python train.py --arch="wavenet" --model="sound classifier" --dataset="single notes of 20 synthesised instruments" --train_examples=78125 --n_mels=40 --hop_length=160 --input="log_mel" --spec_augment=false --win_length=512 --targets=["instrument"] --num_classes=20 --norm="batchnorm" --depths=[10] --kernel_size=5 --stem="single" --widths=[320] --loss="cross_entropy" --init="xavier_uniform" --residual_init="none" --optimizer="muon" --muon_scale="original" --learning_rate=0.012 --momentum=0.95 --nesterov=true --orthogonalizer="polar_express" --adamw_lr_other_params=0.00094 --max_steps=19200 --batch_size=128 --epochs=31.5 --lr_schedule="step" --warmup_steps=960 --weight_decay=0.02 --adamw_weight_decay_other_params=0
Rows from block 4, named by matrix and row number. Rows with one number belong to one channel. Each number is 200 + 40 x the weight over its row's rms, rounded and kept within 0 to 999. All counts start at 0. After the name is the row's rms in percent of the matrix's.
# filt: filter width-5 conv, dilation 16 (model.blocks.4.filt.weight, 320x320x5), inputs 225-249, a 5 kernel for each
# gate: gate width-5 conv, dilation 16 (model.blocks.4.gate.weight, 320x320x5), inputs 225-249, a 5 kernel for each
filt.206,099,186,167,271,218,203,191,218,109,181,192,202,241,171,141,242,200,222,133,223,120,194,208,268,188,288,275,228,107,169,208,183,160,126,199,262,180,280,266,197,219,210,182,229,173,266,187,213,289,123,173,233,239,230,214,210,211,153,238,250,194,234,252,63,106,108,198,224,159,163,188,179,138,101,149,201,218,222,247,182,208,244,239,148,194,199,168,123,241,226,187,243,143,127,219,220,222,183,217,168,165,153,166,164,153,206,216,157,240,194,184,239,219,227,233,159,217,210,201,245,312,227,178,84,152,223
gate.206,099,152,150,230,145,178,194,230,195,203,210,186,210,224,222,197,233,194,188,196,256,179,213,130,257,186,262,286,175,184,193,156,187,258,217,287,229,168,207,246,268,195,177,318,225,200,179,218,252,176,162,132,183,210,129,202,168,217,307,236,241,226,208,161,265,224,198,223,250,194,237,204,206,173,161,250,166,200,207,273,255,160,208,246,236,207,193,176,232,248,235,260,280,127,161,175,218,225,183,177,213,168,192,246,161,290,180,172,217,213,231,190,199,139,133,219,165,180,153,227,213,160,173,220,167,170
filt.207,101,184,205,126,255,146,177,205,193,191,174,155,215,210,168,157,189,191,222,221,210,217,145,230,189,101,137,245,172,150,185,163,199,189,168,197,177,153,252,283,286,168,212,229,216,217,198,299,228,267,200,167,159,251,204,229,130,184,270,166,198,232,158,145,262,147,210,162,221,172,239,259,231,205,217,187,233,212,289,298,167,164,223,196,195,196,175,206,241,232,173,158,247,262,218,188,190,161,199,229,299,187,222,282,263,203,192,209,154,208,192,208,155,280,199,185,219,184,178,205,194,124,208,166,245,197
gate.207,095,213,181,162,163,120,186,231,193,228,210,288,197,203,127,161,274,273,252,149,233,230,140,219,250,241,175,238,231,171,230,211,216,215,58,144,212,167,89,183,202,216,183,137,234,240,139,220,228,198,176,205,191,193,203,167,240,177,115,217,158,197,172,140,131,183,192,210,261,213,191,168,196,230,171,192,211,160,190,152,297,229,237,258,244,220,150,133,190,243,162,216,238,151,244,225,168,217,245,147,200,180,127,173,201,143,158,206,170,271,242,196,155,192,192,127,137,167,143,178,167,173,263,217,232,200
filt.208,098,196,222,177,208,228,188,200,145,238,192,210,199,214,250,204,196,218,103,215,218,270,157,207,205,207,173,168,164,210,216,201,199,145,190,237,231,298,214,157,226,257,216,145,216,133,147,182,266,188,207,188,219,193,232,171,239,232,211,209,180,163,268,212,162,174,190,206,255,148,234,143,162,198,200,200,233,239,129,180,177,218,212,232,157,212,230,130,138,256,167,221,183,216,228,166,179,241,206,250,182,159,144,169,306,229,142,244,185,170,139,206,258,203,206,125,243,233,219,217,312,149,238,290,226,177
gate.208,098,90,180,142,275,264,224,166,223,299,191,227,178,202,243,265,178,210,285,204,223,204,275,178,229,212,163,181,188,238,226,174,115,174,210,210,233,212,215,285,276,205,202,207,234,282,238,232,203,236,201,198,213,121,192,252,217,248,209,218,206,166,170,227,266,250,146,211,233,204,254,180,167,272,229,231,180,264,248,242,272,210,208,112,188,206,202,224,83,169,199,220,191,215,177,228,211,226,136,234,173,188,249,256,234,237,221,168,224,232,229,186,168,229,146,143,244,178,220,211,181,195,220,122,184,231
filt.209,100,150,193,225,155,179,188,150,179,219,217,222,233,304,265,189,221,199,234,138,197,210,225,173,204,122,186,251,199,226,191,224,106,248,217,194,217,141,123,198,211,221,211,302,193,220,214,156,271,180,235,191,185,229,263,129,251,205,202,267,180,129,284,136,231,214,197,174,139,136,236,203,191,206,173,246,220,237,206,168,222,163,227,245,165,228,224,193,172,180,229,209,184,234,245,241,164,93,226,170,220,145,236,152,226,225,153,205,221,204,225,138,225,209,148,178,211,280,215,193,142,198,161,268,225,186
gate.209,101,178,159,147,238,238,168,257,172,227,201,256,210,267,180,178,197,278,189,182,207,224,166,193,274,241,194,185,121,243,184,167,217,91,207,253,180,195,210,247,178,248,201,149,248,245,232,183,168,160,226,166,202,100,147,201,207,108,219,211,184,170,179,181,211,247,217,220,292,164,193,260,181,239,239,213,261,190,277,226,115,257,196,185,188,163,212,207,183,227,180,205,212,141,194,191,177,312,208,225,247,156,180,169,124,210,202,183,224,196,243,194,140,122,257,264,207,184,140,224,165,195,161,261,177,222
filt.210,101,218,200,162,244,199,192,234,164,187,120,233,168,170,182,218,207,229,236,154,204,161,263,215,274,160,194,184,154,258,178,213,178,138,230,248,224,264,227,224,248,207,168,189,223,224,243,218,213,194,242,185,196,108,214,182,249,183,221,195,237,226,201,223,187,256,252,144,201,295,191,191,85,225,305,193,268,217,189,182,235,231,189,146,146,302,260,136,139,215,229,243,218,219,249,222,265,159,156,222,192,240,170,135,324,223,188,192,194,183,188,208,219,238,239,231,173,158,133,250,160,163,215,200,144,138
gate.210,100,194,224,180,183,200,157,253,168,249,190,186,179,206,223,258,165,191,179,215,167,256,215,163,123,130,209,201,247,160,205,242,229,111,230,168,174,196,281,217,217,189,236,150,240,123,197,160,146,164,244,174,186,169,122,171,204,170,240,203,220,134,148,218,153,196,133,123,143,241,203,240,285,231,156,170,239,181,245,224,210,159,178,103,226,250,195,154,233,157,234,109,104,116,230,169,169,166,222,220,226,215,137,261,176,153,167,261,145,264,183,185,153,135,250,200,232,204,85,170,205,245,253,201,194,247